Rows from block 4 of the decoder of a small segmentation model, named by matrix and row number. Rows with one number belong to one channel. Each number is 50 + 10 x the weight over its row's rms, rounded and kept within 0 to 99. All counts start at 0.
Before each channel's rows are labels from the 100 images, of 14976, where the channel reaches its highest value: "peak on" is the class under the peak. Only what is clearly more common there than usual is listed. The data: made-up waving flags.
# convs0: first 3x3 conv (decoder.decb.1.0.convs.0.weight, 128x128x3x3, each kernel summed), inputs 0-63
# convs1: second 3x3 conv (decoder.decb.1.0.convs.1.weight, 128x128x3x3, transposed, each kernel summed), outputs 0-63

peak on: flag
convs0.63:47 52 57 50 52 61 58 44 42 62 55 60 45 67 25 45 57 46 53 67 45 44 69 34 39 40 54 71 46 56 55 41 49 58 53 41 64 32 38 50 38 46 52 38 58 36 48 62 69 54 43 54 51 44 32 29 48 42 58 51 45 55 54 40
convs1.63:39 50 49 47 38 48 42 42 53 54 53 60 63 08 40 46 56 64 62 40 42 53 37 65 58 45 44 48 49 44 50 50 37 65 44 61 59 64 47 44 63 47 45 58 22 63 50 50 46 48 78 51 51 52 53 49 43 58 45 65 46 58 48 51

peak on: emblem
convs0.72:49 48 53 57 35 57 40 53 44 47 60 69 58 59 48 53 63 53 38 37 54 46 41 32 57 53 45 42 35 53 55 53 39 53 48 38 71 52 58 45 47 31 54 38 38 42 47 36 67 53 40 48 55 45 49 45 58 62 43 57 40 64 40 66
convs1.72:59 51 61 39 47 47 55 37 40 49 31 52 41 38 51 49 47 47 60 44 56 43 42 54 49 46 54 61 49 62 62 33 47 53 43 52 44 35 39 53 33 61 52 53 44 60 55 32 47 45 49 48 45 26 53 44 45 48 51 49 60 55 44 46

peak on: flag
convs0.44:42 58 54 52 37 49 49 39 68 28 54 45 33 36 77 43 48 49 52 55 62 49 63 59 47 47 45 28 63 37 58 61 46 57 52 51 56 52 41 51 44 61 29 60 51 45 58 47 51 37 56 39 49 64 48 58 55 71 52 61 49 30 60 47
convs1.44:60 48 43 51 56 53 48 54 53 57 50 54 49 77 30 48 39 47 36 49 41 45 41 43 46 45 66 63 52 53 53 36 71 26 40 43 36 30 41 55 39 37 55 48 53 40 45 57 61 60 36 48 50 52 43 27 46 29 55 52 48 66 54 58

peak on: flag
convs0.6:47 40 47 55 63 57 62 61 54 69 58 55 60 47 52 46 37 53 43 49 48 54 39 38 45 47 52 40 41 58 42 42 58 62 39 48 66 44 34 41 58 56 42 49 54 60 53 49 38 56 70 47 61 62 33 52 46 42 44 44 46 49 55 33
convs1.6:34 53 49 40 52 60 37 62 42 48 18 48 36 64 54 43 54 21 64 38 60 51 59 55 48 50 39 54 49 54 55 33 55 46 54 46 40 43 47 52 37 51 56 62 51 45 54 44 48 33 38 55 47 45 54 46 49 48 45 47 49 44 61 31

peak on: pole
convs0.58:59 57 40 49 46 60 60 41 52 39 44 56 37 39 49 53 37 47 53 58 56 24 47 52 43 37 47 48 45 42 70 50 50 41 56 56 45 49 47 46 45 40 54 15 50 55 45 50 69 45 50 45 56 68 45 37 36 42 42 86 58 48 55 52
convs1.58:60 69 64 53 59 49 43 56 59 48 41 53 44 64 58 50 61 60 53 40 82 31 36 51 52 46 38 46 40 39 58 63 66 50 36 45 51 68 64 47 59 58 47 53 40 53 62 33 26 57 51 47 31 39 52 52 44 49 59 60 47 50 51 56

peak on: emblem
convs0.40:58 59 61 36 27 29 43 47 60 27 52 35 52 76 51 48 37 54 53 41 55 36 51 46 43 50 46 53 60 45 53 53 60 57 57 54 64 52 51 56 50 46 56 56 51 48 56 48 56 36 49 44 31 55 51 41 60 66 56 40 40 44 57 40
convs1.40:27 41 42 52 59 63 35 46 32 46 60 48 36 26 40 47 47 55 54 28 40 55 39 39 51 55 53 46 55 47 52 57 40 58 49 50 42 54 35 30 56 42 51 39 28 46 56 55 45 50 55 41 47 45 44 59 45 37 50 43 58 38 44 51

peak on: pole
convs0.18:40 47 45 65 56 70 51 46 47 60 61 52 53 30 52 45 47 63 49 58 62 40 54 51 51 43 44 36 46 48 65 48 57 53 34 56 40 36 33 43 56 59 36 59 40 54 57 58 57 37 57 58 50 49 44 49 50 42 67 39 53 48 65 53
convs1.18:38 49 65 67 49 49 63 43 44 45 38 49 47 43 55 55 44 38 72 34 50 36 65 51 46 63 62 46 41 44 55 44 60 66 58 63 51 49 34 52 42 40 56 42 27 50 44 39 41 51 35 38 61 50 48 46 62 46 52 59 44 46 45 22

peak on: emblem
convs0.95:44 58 43 60 39 48 45 48 25 56 47 61 44 45 62 28 61 44 49 63 46 79 48 41 25 55 43 29 57 48 34 45 51 66 35 35 61 49 44 44 51 60 46 41 49 43 55 33 60 54 50 51 55 60 61 52 57 47 43 45 63 57 58 53
convs1.95:81 51 47 49 60 38 53 54 55 49 70 47 61 62 53 36 18 56 55 52 51 52 63 44 56 45 59 69 44 59 48 74 61 23 55 61 50 47 47 52 51 43 53 44 51 51 54 53 53 37 53 57 47 55 44 50 57 29 51 46 51 56 58 64

peak on: emblem
convs0.113:47 40 43 67 41 38 27 34 50 46 47 57 63 46 64 48 38 49 52 51 44 63 54 56 45 52 37 57 39 67 66 57 25 57 39 47 45 42 48 38 54 49 45 59 42 40 58 56 55 39 54 27 48 36 38 48 39 50 47 37 62 43 58 51
convs1.113:71 38 31 51 47 42 47 53 48 54 49 53 77 42 54 54 67 37 54 57 38 43 56 51 47 60 58 50 49 60 47 87 39 30 42 59 62 34 46 45 60 50 52 53 62 35 56 59 62 59 69 40 54 37 38 49 49 52 39 63 55 53 48 57

peak on: flag
convs0.37:33 50 45 57 40 47 63 47 60 54 43 63 52 87 60 47 53 65 37 47 50 58 58 40 57 34 54 26 55 65 54 45 58 60 46 50 30 54 44 41 65 51 41 51 45 61 54 55 61 45 44 50 49 61 55 64 43 44 43 48 57 53 68 49
convs1.37:34 53 42 41 45 50 40 51 41 56 55 37 44 53 50 41 55 34 46 51 49 53 62 59 48 43 44 57 48 51 48 54 67 36 50 47 49 29 50 45 52 62 60 52 58 44 41 43 47 54 37 65 51 59 39 44 47 28 47 51 48 51 62 36

peak on: emblem
convs0.114:36 53 38 47 44 50 45 48 46 43 37 35 46 52 56 53 52 50 56 47 49 47 53 57 51 41 60 43 41 46 45 62 44 42 52 43 58 54 46 49 52 43 57 66 51 50 45 73 52 52 51 43 53 59 55 29 54 50 40 02 71 55 55 44
convs1.114:54 59 63 43 63 43 38 36 45 52 66 49 57 51 56 63 34 42 54 65 41 65 61 35 46 50 47 55 66 46 53 47 43 44 39 56 52 42 44 64 59 50 61 58 50 46 41 39 80 45 54 41 77 61 30 57 56 45 45 61 63 48 50 58

peak on: flag
convs0.17:51 46 38 49 71 38 34 33 49 47 40 44 57 61 60 36 53 45 56 49 51 38 34 50 51 38 57 55 51 30 30 66 55 40 51 48 40 48 35 45 45 39 55 61 52 37 39 51 44 49 46 42 59 42 42 45 45 49 51 54 41 39 53 51
convs1.17:37 53 55 63 51 59 42 33 53 47 56 78 53 51 54 51 63 30 39 64 37 69 48 59 47 62 56 50 56 46 60 22 53 46 39 48 41 55 51 50 46 45 58 56 39 49 52 33 47 36 64 58 57 51 56 57 45 55 52 47 62 66 63 72

peak on: flag
convs0.56:46 53 38 43 52 35 40 34 58 60 41 60 67 49 56 69 47 38 83 62 51 34 52 56 51 36 52 46 44 38 44 56 50 45 38 45 61 52 48 45 57 65 49 44 45 61 73 49 64 43 56 48 44 52 30 69 54 36 48 44 44 44 43 56
convs1.56:58 55 35 45 49 59 59 58 48 39 39 51 46 81 47 41 47 62 65 33 54 45 61 45 47 40 38 44 42 65 53 40 48 47 50 48 64 48 58 46 48 45 41 54 66 43 53 59 37 56 52 61 39 55 63 49 52 48 41 43 58 58 66 37

peak on: flag
convs0.1:48 54 26 63 42 51 46 57 48 50 42 53 41 52 36 51 45 46 55 36 67 55 44 50 52 51 60 57 55 47 33 51 62 43 55 42 60 59 32 46 42 48 63 41 46 45 35 52 56 70 47 50 65 59 50 25 43 42 30 88 59 43 49 42
convs1.1:55 39 85 27 65 59 68 55 51 42 64 56 44 44 43 50 40 61 46 61 40 45 50 46 42 47 15 49 61 63 47 50 64 47 55 59 42 68 52 49 50 51 40 58 47 49 44 44 43 52 41 38 34 38 42 62 48 74 52 61 59 51 49 51

peak on: emblem
convs0.81:58 53 42 55 49 47 57 52 51 37 41 52 68 51 43 33 57 43 58 37 71 01 50 45 59 48 61 53 54 47 61 64 51 50 60 46 34 35 55 57 51 47 56 42 46 41 47 71 46 53 54 63 30 47 53 53 39 47 55 44 22 47 50 44
convs1.81:38 43 47 49 56 48 53 35 50 54 67 36 58 55 57 37 33 55 47 59 38 31 45 37 41 54 54 40 47 54 54 51 39 50 43 56 36 52 51 52 53 30 57 38 51 63 63 51 40 36 54 64 19 40 42 56 51 70 45 53 49 54 33 52

peak on: emblem
convs0.38:53 66 50 46 41 27 45 53 28 63 40 42 44 50 48 49 56 60 51 62 55 54 42 44 54 43 50 44 56 45 47 59 42 54 77 81 50 63 32 49 39 52 51 46 60 52 41 46 42 63 56 60 62 67 45 33 46 34 56 57 49 71 52 44
convs1.38:43 29 49 40 46 50 48 70 56 40 54 52 45 69 51 37 33 66 48 38 53 61 50 49 47 72 38 41 47 51 47 40 57 32 46 40 46 43 44 54 57 60 39 45 21 67 56 48 46 25 45 40 45 43 64 45 47 58 46 58 55 43 47 74

peak on: emblem
convs0.13:48 52 45 59 52 45 52 38 58 61 47 57 31 70 54 42 51 59 55 48 56 44 46 64 47 37 55 68 52 32 39 51 33 50 47 54 37 27 65 56 42 54 63 44 58 39 55 33 64 38 38 67 42 65 50 44 60 44 53 52 48 49 60 58
convs1.13:54 46 45 64 43 47 67 54 54 57 48 52 40 41 46 40 43 72 54 42 43 40 39 61 51 61 48 54 47 71 47 65 62 39 62 58 47 55 65 47 62 72 46 48 56 55 50 50 62 35 56 44 51 62 50 58 44 56 53 51 54 48 58 59

peak on: flag; emblem
convs0.8:47 42 53 49 44 44 46 51 62 56 52 39 62 40 51 53 58 44 32 59 36 34 29 65 41 44 43 51 58 57 45 50 49 46 31 34 65 57 37 39 33 49 45 60 28 56 44 46 38 38 38 44 54 53 43 58 52 45 35 55 64 35 59 64
convs1.8:68 63 54 43 31 48 53 54 47 42 52 70 50 67 51 39 45 40 37 41 69 43 61 54 61 47 50 63 51 41 49 50 37 30 43 65 38 44 56 54 45 45 46 58 67 43 56 48 44 39 67 57 52 41 44 35 59 38 59 62 48 51 49 41

peak on: flag
convs0.109:48 43 52 53 49 60 35 47 48 54 44 44 63 49 52 55 54 43 50 45 72 41 63 50 53 46 45 47 53 49 12 61 54 43 60 43 59 61 42 51 47 47 38 84 44 50 55 54 57 55 52 50 57 41 51 48 45 51 59 40 23 48 49 39
convs1.109:49 52 22 46 49 42 49 51 51 52 56 69 43 34 60 55 55 49 49 53 26 29 47 61 45 48 86 47 64 68 55 40 45 60 48 57 36 43 50 47 36 33 53 40 48 53 48 45 44 41 54 31 53 34 53 37 47 43 46 63 38 48 50 54

peak on: emblem
convs0.121:58 46 53 64 53 50 42 56 46 43 45 53 54 47 38 49 53 54 56 55 45 44 53 37 71 44 43 41 36 57 46 74 59 59 43 28 36 71 42 64 46 64 47 59 52 58 52 55 48 57 44 63 36 52 49 48 63 39 36 50 34 41 60 45
convs1.121:45 44 38 43 58 58 51 69 56 45 56 55 63 34 51 41 52 46 52 56 28 58 32 60 28 46 57 62 45 42 47 61 38 47 49 63 49 55 41 33 55 42 35 45 36 56 51 36 53 34 68 43 36 38 58 55 53 49 60 59 53 56 44 61

peak on: emblem
convs0.83:66 50 54 34 55 55 59 51 53 51 51 29 61 42 42 57 66 48 57 43 44 99 49 43 48 40 40 50 46 54 35 66 45 54 46 56 46 42 35 55 45 54 42 63 51 56 47 45 41 53 61 59 83 50 47 32 60 52 34 47 74 53 67 50
convs1.83:38 51 52 52 62 25 39 40 51 35 48 51 46 34 44 52 30 35 50 57 42 67 39 40 47 59 50 53 57 37 40 34 41 56 64 41 38 48 51 49 61 52 54 41 51 48 64 48 59 56 37 43 67 47 37 63 55 45 58 41 48 52 36 64

peak on: emblem
convs0.55:57 53 45 41 58 63 42 38 55 56 56 64 60 53 65 60 71 51 74 57 54 52 56 48 47 64 52 58 59 52 49 63 37 44 45 51 53 51 66 57 66 54 54 60 48 41 47 45 35 43 51 35 42 40 59 55 32 53 50 50 49 53 51 44
convs1.55:56 52 59 38 43 52 49 52 53 47 49 43 42 30 35 28 34 41 41 26 47 43 35 50 40 36 49 49 53 64 46 50 46 53 50 53 31 33 45 51 31 21 44 58 50 79 46 50 38 61 52 63 59 45 43 51 42 40 42 53 57 42 44 44

peak on: flag
convs0.30:57 48 41 39 58 48 67 25 43 47 55 45 51 48 37 49 59 64 50 59 51 18 42 52 42 56 45 58 38 48 24 61 63 44 57 42 52 40 45 41 41 37 51 40 61 42 49 30 60 63 56 53 37 57 66 49 68 48 48 62 27 39 67 43
convs1.30:40 38 40 51 35 51 41 64 40 57 53 55 58 51 58 20 36 35 54 45 39 44 43 56 46 50 43 41 62 57 61 52 39 84 45 35 44 65 49 55 52 56 39 57 55 60 48 37 40 37 48 71 47 51 48 39 55 70 50 53 60 45 36 50

peak on: flag
convs0.51:55 54 57 26 57 45 59 37 56 59 47 52 24 29 63 50 48 57 50 53 52 08 37 44 61 48 58 63 54 43 74 47 43 56 45 56 33 34 46 59 61 51 57 50 47 41 43 39 34 54 42 43 28 58 43 54 43 52 51 35 34 62 47 40
convs1.51:74 42 30 57 38 52 60 50 42 51 43 57 34 39 56 59 72 56 62 42 49 40 47 55 49 43 53 47 49 49 42 50 32 42 46 41 44 57 66 47 43 62 47 46 58 46 42 36 44 64 38 39 55 49 35 48 40 43 51 51 54 46 32 80

peak on: flag
convs0.91:46 46 47 47 57 40 40 47 49 53 47 44 48 61 37 48 45 41 48 43 52 28 44 54 41 48 50 63 51 45 52 54 45 43 40 46 33 55 64 43 49 71 49 35 41 25 31 55 51 52 42 56 42 41 39 64 25 45 59 39 43 42 51 58
convs1.91:45 35 52 47 45 55 53 49 61 61 48 61 57 54 60 51 83 55 74 62 56 60 51 60 53 25 52 45 35 56 45 44 51 49 58 55 51 74 48 41 53 54 50 62 57 63 38 40 46 41 56 65 54 34 50 56 39 54 46 58 50 53 54 46

peak on: flag
convs0.75:44 47 56 43 54 39 37 50 34 44 62 50 62 50 53 45 67 32 46 48 40 62 45 42 46 55 47 56 48 51 54 39 51 32 39 41 52 51 58 48 50 61 56 49 49 74 29 17 18 56 41 37 42 50 47 47 63 47 51 48 51 44 45 43
convs1.75:45 50 53 33 49 52 48 67 52 57 37 51 55 47 46 24 53 62 39 21 53 41 46 50 45 36 56 58 51 64 49 76 43 61 55 53 46 44 52 48 37 58 44 49 43 43 25 50 47 65 57 39 62 40 60 56 58 43 41 50 50 42 53 54

peak on: flag
convs0.3:52 45 64 64 55 57 50 63 57 53 42 45 34 55 48 61 63 78 59 67 55 14 48 55 31 57 50 52 54 48 59 56 53 74 48 43 26 52 48 51 54 44 50 50 49 67 41 56 46 41 46 79 35 47 49 49 53 41 43 51 41 46 64 53
convs1.3:44 47 44 32 43 51 50 75 57 52 49 43 38 30 53 47 54 49 32 35 63 47 54 49 53 30 45 50 57 55 70 51 29 46 48 63 53 32 48 45 38 54 37 62 36 37 54 44 25 48 48 46 55 48 47 35 54 47 61 56 56 57 36 24

peak on: emblem
convs0.118:54 49 43 42 60 48 44 52 57 54 43 56 33 64 59 35 56 53 56 60 75 31 50 43 46 65 54 33 47 51 42 45 33 64 34 40 36 37 37 40 57 31 50 64 53 53 57 56 59 52 46 55 52 58 43 29 49 41 60 61 59 49 44 56
convs1.118:73 61 46 66 57 44 50 50 44 37 57 48 49 36 56 63 37 46 46 43 33 44 56 49 58 34 58 57 50 40 55 64 66 48 49 58 43 54 54 55 57 53 60 45 56 43 58 49 28 50 69 39 52 55 46 63 39 43 41 55 59 49 54 63

peak on: flag
convs0.124:43 54 61 43 46 47 54 35 55 67 55 57 52 43 64 54 45 62 62 47 56 57 46 58 49 43 59 14 65 47 32 43 37 47 25 46 77 64 47 54 57 51 39 65 37 61 34 40 43 44 48 41 58 67 54 48 55 63 35 57 40 39 54 52
convs1.124:55 40 50 59 63 51 50 58 57 31 48 46 51 67 58 59 34 34 34 54 33 71 51 48 56 37 58 52 48 58 63 52 58 41 70 52 44 31 48 48 54 36 58 52 66 41 62 44 46 56 56 56 50 54 47 45 58 22 69 57 52 50 44 70

peak on: emblem
convs0.85:44 36 51 44 43 42 56 34 52 70 39 53 48 40 74 41 52 57 54 63 42 73 54 66 47 41 41 45 28 52 45 55 57 47 46 69 55 46 59 50 60 36 41 51 49 54 57 48 56 47 58 64 64 47 46 49 45 41 46 47 56 31 45 42
convs1.85:65 68 59 65 48 50 38 35 44 43 66 59 67 72 40 49 31 38 38 53 50 51 52 52 67 37 43 49 60 65 51 64 48 38 48 51 48 49 59 51 52 45 49 57 44 48 47 55 45 44 55 58 50 53 60 46 54 37 50 42 43 54 61 66

peak on: emblem
convs0.94:43 54 46 52 46 43 28 31 60 63 66 46 46 78 54 46 61 53 40 43 41 50 45 50 63 51 49 34 49 66 52 63 27 57 41 43 50 22 53 39 49 54 45 58 61 63 49 40 56 34 37 46 54 55 54 50 66 67 49 39 55 46 50 60
convs1.94:48 54 39 50 51 47 50 56 43 34 62 46 53 62 52 33 49 61 50 48 42 49 38 48 55 46 49 53 54 47 50 41 46 49 46 70 52 52 56 40 48 62 57 57 52 44 42 51 66 51 66 41 59 45 62 30 49 48 47 56 49 55 45 52

peak on: emblem
convs0.116:44 56 38 44 53 57 44 16 48 55 51 48 38 74 62 54 70 43 47 47 46 48 47 58 62 49 44 56 54 55 50 41 40 40 52 51 48 25 54 46 56 49 44 59 55 31 49 32 40 52 47 59 37 52 53 43 40 52 60 56 46 50 58 30
convs1.116:46 47 48 45 53 51 41 55 52 50 73 57 52 28 53 24 39 69 45 47 58 72 43 53 64 45 70 64 49 33 47 59 46 69 53 55 55 41 53 47 37 55 59 49 53 75 54 40 39 57 63 33 65 49 52 51 38 42 47 47 55 56 25 72

peak on: pole
convs0.98:51 48 47 48 49 45 43 49 50 54 50 44 51 43 52 54 48 51 56 48 35 34 47 51 51 43 41 51 46 54 99 59 50 45 45 44 56 42 51 46 60 48 41 09 50 56 49 58 56 51 49 50 05 55 48 48 48 47 57 56 74 47 48 54
convs1.98:56 59 51 50 51 78 43 57 51 48 51 64 33 43 37 46 58 52 55 40 98 60 65 56 44 55 42 62 51 42 36 40 52 55 40 46 58 48 53 53 44 46 54 65 46 49 45 44 43 57 61 44 83 40 62 41 42 52 49 61 28 53 68 57

peak on: pole
convs0.42:50 37 50 55 66 67 52 47 40 42 65 50 40 59 37 52 58 47 53 41 57 90 60 40 39 56 51 46 30 45 55 44 39 53 43 33 40 54 51 30 62 61 56 47 47 61 75 59 63 29 55 55 76 57 44 59 58 53 59 60 70 35 54 62
convs1.42:46 53 62 71 54 50 62 54 48 44 30 38 40 41 47 76 43 51 44 62 47 50 56 47 51 44 53 45 52 49 39 65 61 50 57 37 44 47 41 53 44 45 64 50 56 23 46 39 60 69 33 48 54 38 53 52 50 51 50 25 44 44 52 35

peak on: flag
convs0.57:56 30 60 42 46 55 41 54 60 52 53 45 43 47 61 56 61 54 39 44 42 46 61 58 60 68 43 33 35 38 64 44 51 52 40 75 75 47 33 52 59 46 39 47 35 60 45 48 53 50 48 46 43 57 49 58 39 59 33 60 47 41 55 54
convs1.57:42 62 49 54 61 54 66 38 50 50 56 53 51 63 33 44 34 44 57 58 53 57 50 53 44 28 41 56 48 51 50 48 36 49 54 52 53 30 57 53 32 46 45 55 69 48 51 39 60 62 44 61 55 15 40 44 56 44 65 47 56 56 60 44

peak on: pole
convs0.82:35 45 52 61 65 64 47 44 53 59 59 52 43 64 61 46 57 44 54 48 45 47 44 48 35 52 54 48 46 58 62 41 37 47 30 46 60 44 46 51 62 63 45 40 53 49 36 48 57 48 65 66 28 60 65 59 48 50 50 49 78 48 53 40
convs1.82:45 51 41 48 32 35 53 52 47 49 32 35 50 70 44 45 43 44 32 58 47 44 63 57 52 52 46 43 47 34 48 45 68 45 60 63 47 55 49 45 52 39 49 54 52 88 38 40 58 42 37 50 61 53 40 45 49 48 49 59 39 44 54 39

peak on: emblem
convs0.101:54 32 37 36 47 55 51 31 41 51 44 68 59 40 57 47 49 35 69 61 50 35 51 46 35 53 51 38 43 37 67 73 57 41 42 43 52 55 52 47 52 54 52 36 31 52 72 40 61 26 52 44 14 48 50 55 49 54 55 43 39 36 68 53
convs1.101:53 51 37 57 45 67 50 51 64 48 53 53 53 62 55 61 58 40 34 42 62 48 55 52 53 42 55 48 54 59 54 32 40 67 45 63 47 37 57 52 59 43 39 45 82 27 65 34 52 70 70 71 45 62 48 44 47 54 47 58 53 55 64 58

peak on: pole
convs0.12:51 47 41 49 52 67 51 37 40 36 35 44 56 52 54 67 41 53 53 37 58 89 34 53 46 50 48 49 47 30 40 63 33 44 51 42 72 78 55 44 52 37 49 58 51 55 46 49 41 50 48 44 57 51 46 36 41 46 58 48 51 54 41 54
convs1.12:49 31 64 68 54 44 66 49 47 55 36 51 45 49 51 41 61 29 49 80 20 48 37 52 42 53 64 51 51 59 48 46 64 41 55 42 54 52 42 31 44 53 52 42 41 27 39 56 50 45 53 54 46 55 51 60 54 37 45 26 67 43 27 44

peak on: flag
convs0.86:57 50 45 55 52 56 45 41 56 62 47 35 53 54 51 50 55 58 51 51 57 88 57 63 38 58 61 59 44 45 33 54 55 46 54 44 68 57 48 52 56 49 55 49 60 45 49 49 41 48 68 57 80 55 59 42 46 56 54 63 71 46 50 54
convs1.86:34 53 50 45 50 39 48 35 42 56 54 41 42 33 44 48 58 40 36 50 52 43 41 52 57 49 47 52 55 35 51 45 45 38 49 50 49 30 47 62 40 57 56 39 51 50 31 52 60 56 35 33 44 35 42 58 56 52 57 29 50 60 51 61

peak on: emblem
convs0.36:63 55 57 54 60 54 38 54 51 21 41 70 67 54 42 59 51 41 41 57 48 43 47 55 57 47 54 49 54 51 44 53 49 56 47 71 34 57 52 55 42 56 48 48 60 33 49 70 55 57 47 50 37 43 67 24 51 38 51 36 48 34 52 37
convs1.36:30 59 31 32 57 50 54 51 51 52 74 43 50 36 46 39 31 53 62 42 35 58 50 46 47 55 44 33 59 49 45 49 25 46 55 33 43 61 44 46 51 49 47 46 09 56 51 32 52 32 59 51 54 57 55 58 50 59 48 53 50 55 48 64

peak on: flag
convs0.107:51 53 45 37 50 51 19 30 54 52 51 47 53 28 58 41 45 43 42 50 42 49 50 44 59 43 46 53 53 56 47 65 42 57 57 52 29 59 63 57 52 58 54 46 54 31 49 70 40 56 37 37 49 17 35 58 36 54 44 43 39 53 50 31
convs1.107:60 50 54 34 54 52 38 65 51 46 48 60 29 44 49 50 48 48 64 52 61 49 47 54 51 47 52 49 60 46 49 63 57 51 52 53 53 37 44 52 41 24 55 51 26 42 50 28 35 58 74 68 42 45 44 46 35 41 55 42 44 55 36 71

peak on: pole
convs0.19:43 53 36 57 54 45 43 44 48 45 47 34 43 41 45 41 49 52 41 38 51 48 60 53 59 50 30 48 54 51 86 64 44 46 52 52 55 59 37 51 47 51 52 49 43 50 62 48 52 53 41 59 00 35 46 45 46 46 66 12 73 54 61 52
convs1.19:52 46 35 49 49 48 83 58 50 39 67 45 54 50 59 29 35 52 56 71 49 64 44 37 49 58 57 52 49 63 42 34 49 52 63 52 49 59 42 51 54 49 45 54 45 39 50 51 62 35 56 52 74 62 55 63 49 50 43 53 49 49 44 52

peak on: flag
convs0.77:46 51 35 68 41 45 44 47 48 58 40 39 50 58 49 37 44 47 43 45 51 48 46 51 49 57 43 58 53 48 57 51 21 53 47 46 56 60 49 50 47 49 46 35 45 29 60 45 73 29 54 61 32 40 45 53 22 48 49 70 36 50 35 48
convs1.77:36 40 49 56 54 70 50 45 47 64 46 62 49 30 57 41 56 38 42 47 56 41 51 54 42 32 48 52 41 48 50 59 61 61 45 40 55 35 49 44 39 46 46 46 50 50 48 71 38 64 47 43 43 36 44 48 55 86 66 37 56 44 55 46

peak on: emblem
convs0.71:51 49 19 47 51 58 40 41 58 51 48 58 48 75 51 43 44 40 33 47 34 53 29 37 56 59 50 38 58 59 39 61 66 49 31 60 45 60 52 52 48 57 42 48 55 41 48 46 35 45 56 51 72 52 53 49 27 52 39 36 61 55 49 47
convs1.71:46 49 73 52 41 36 35 34 47 47 46 45 61 74 50 48 48 58 48 62 56 68 67 68 57 64 39 43 54 35 50 56 39 61 58 38 43 59 43 57 54 56 65 54 44 44 41 36 69 36 35 49 55 56 41 49 43 52 52 47 53 47 46 41

peak on: flag
convs0.112:44 40 57 49 45 55 48 52 37 41 56 27 53 47 58 65 39 47 51 59 37 30 44 70 42 60 56 51 62 46 58 45 57 41 47 62 64 61 62 57 32 31 40 40 48 44 30 55 59 53 46 59 43 47 51 54 45 53 59 38 38 22 49 48
convs1.112:56 51 48 62 38 59 49 55 62 51 55 61 58 47 52 61 58 56 48 46 79 72 47 65 58 33 29 52 39 51 58 41 52 69 43 45 49 51 57 45 45 49 36 54 50 56 52 21 40 50 63 48 50 39 59 50 43 50 55 57 55 51 49 57

peak on: emblem
convs0.74:49 45 61 47 56 54 62 52 53 42 63 62 59 48 63 55 47 44 60 39 47 01 48 50 44 42 55 53 43 61 47 63 49 42 45 51 44 64 53 47 57 55 53 50 44 58 52 46 55 52 56 59 16 40 45 65 50 47 53 48 00 42 66 49
convs1.74:55 51 41 40 46 71 28 54 40 46 34 56 42 49 46 43 38 39 37 48 57 52 53 57 45 61 66 51 48 51 45 39 65 54 58 32 62 26 43 50 41 32 58 42 41 45 58 53 29 55 47 70 37 56 56 41 55 52 46 33 23 42 60 58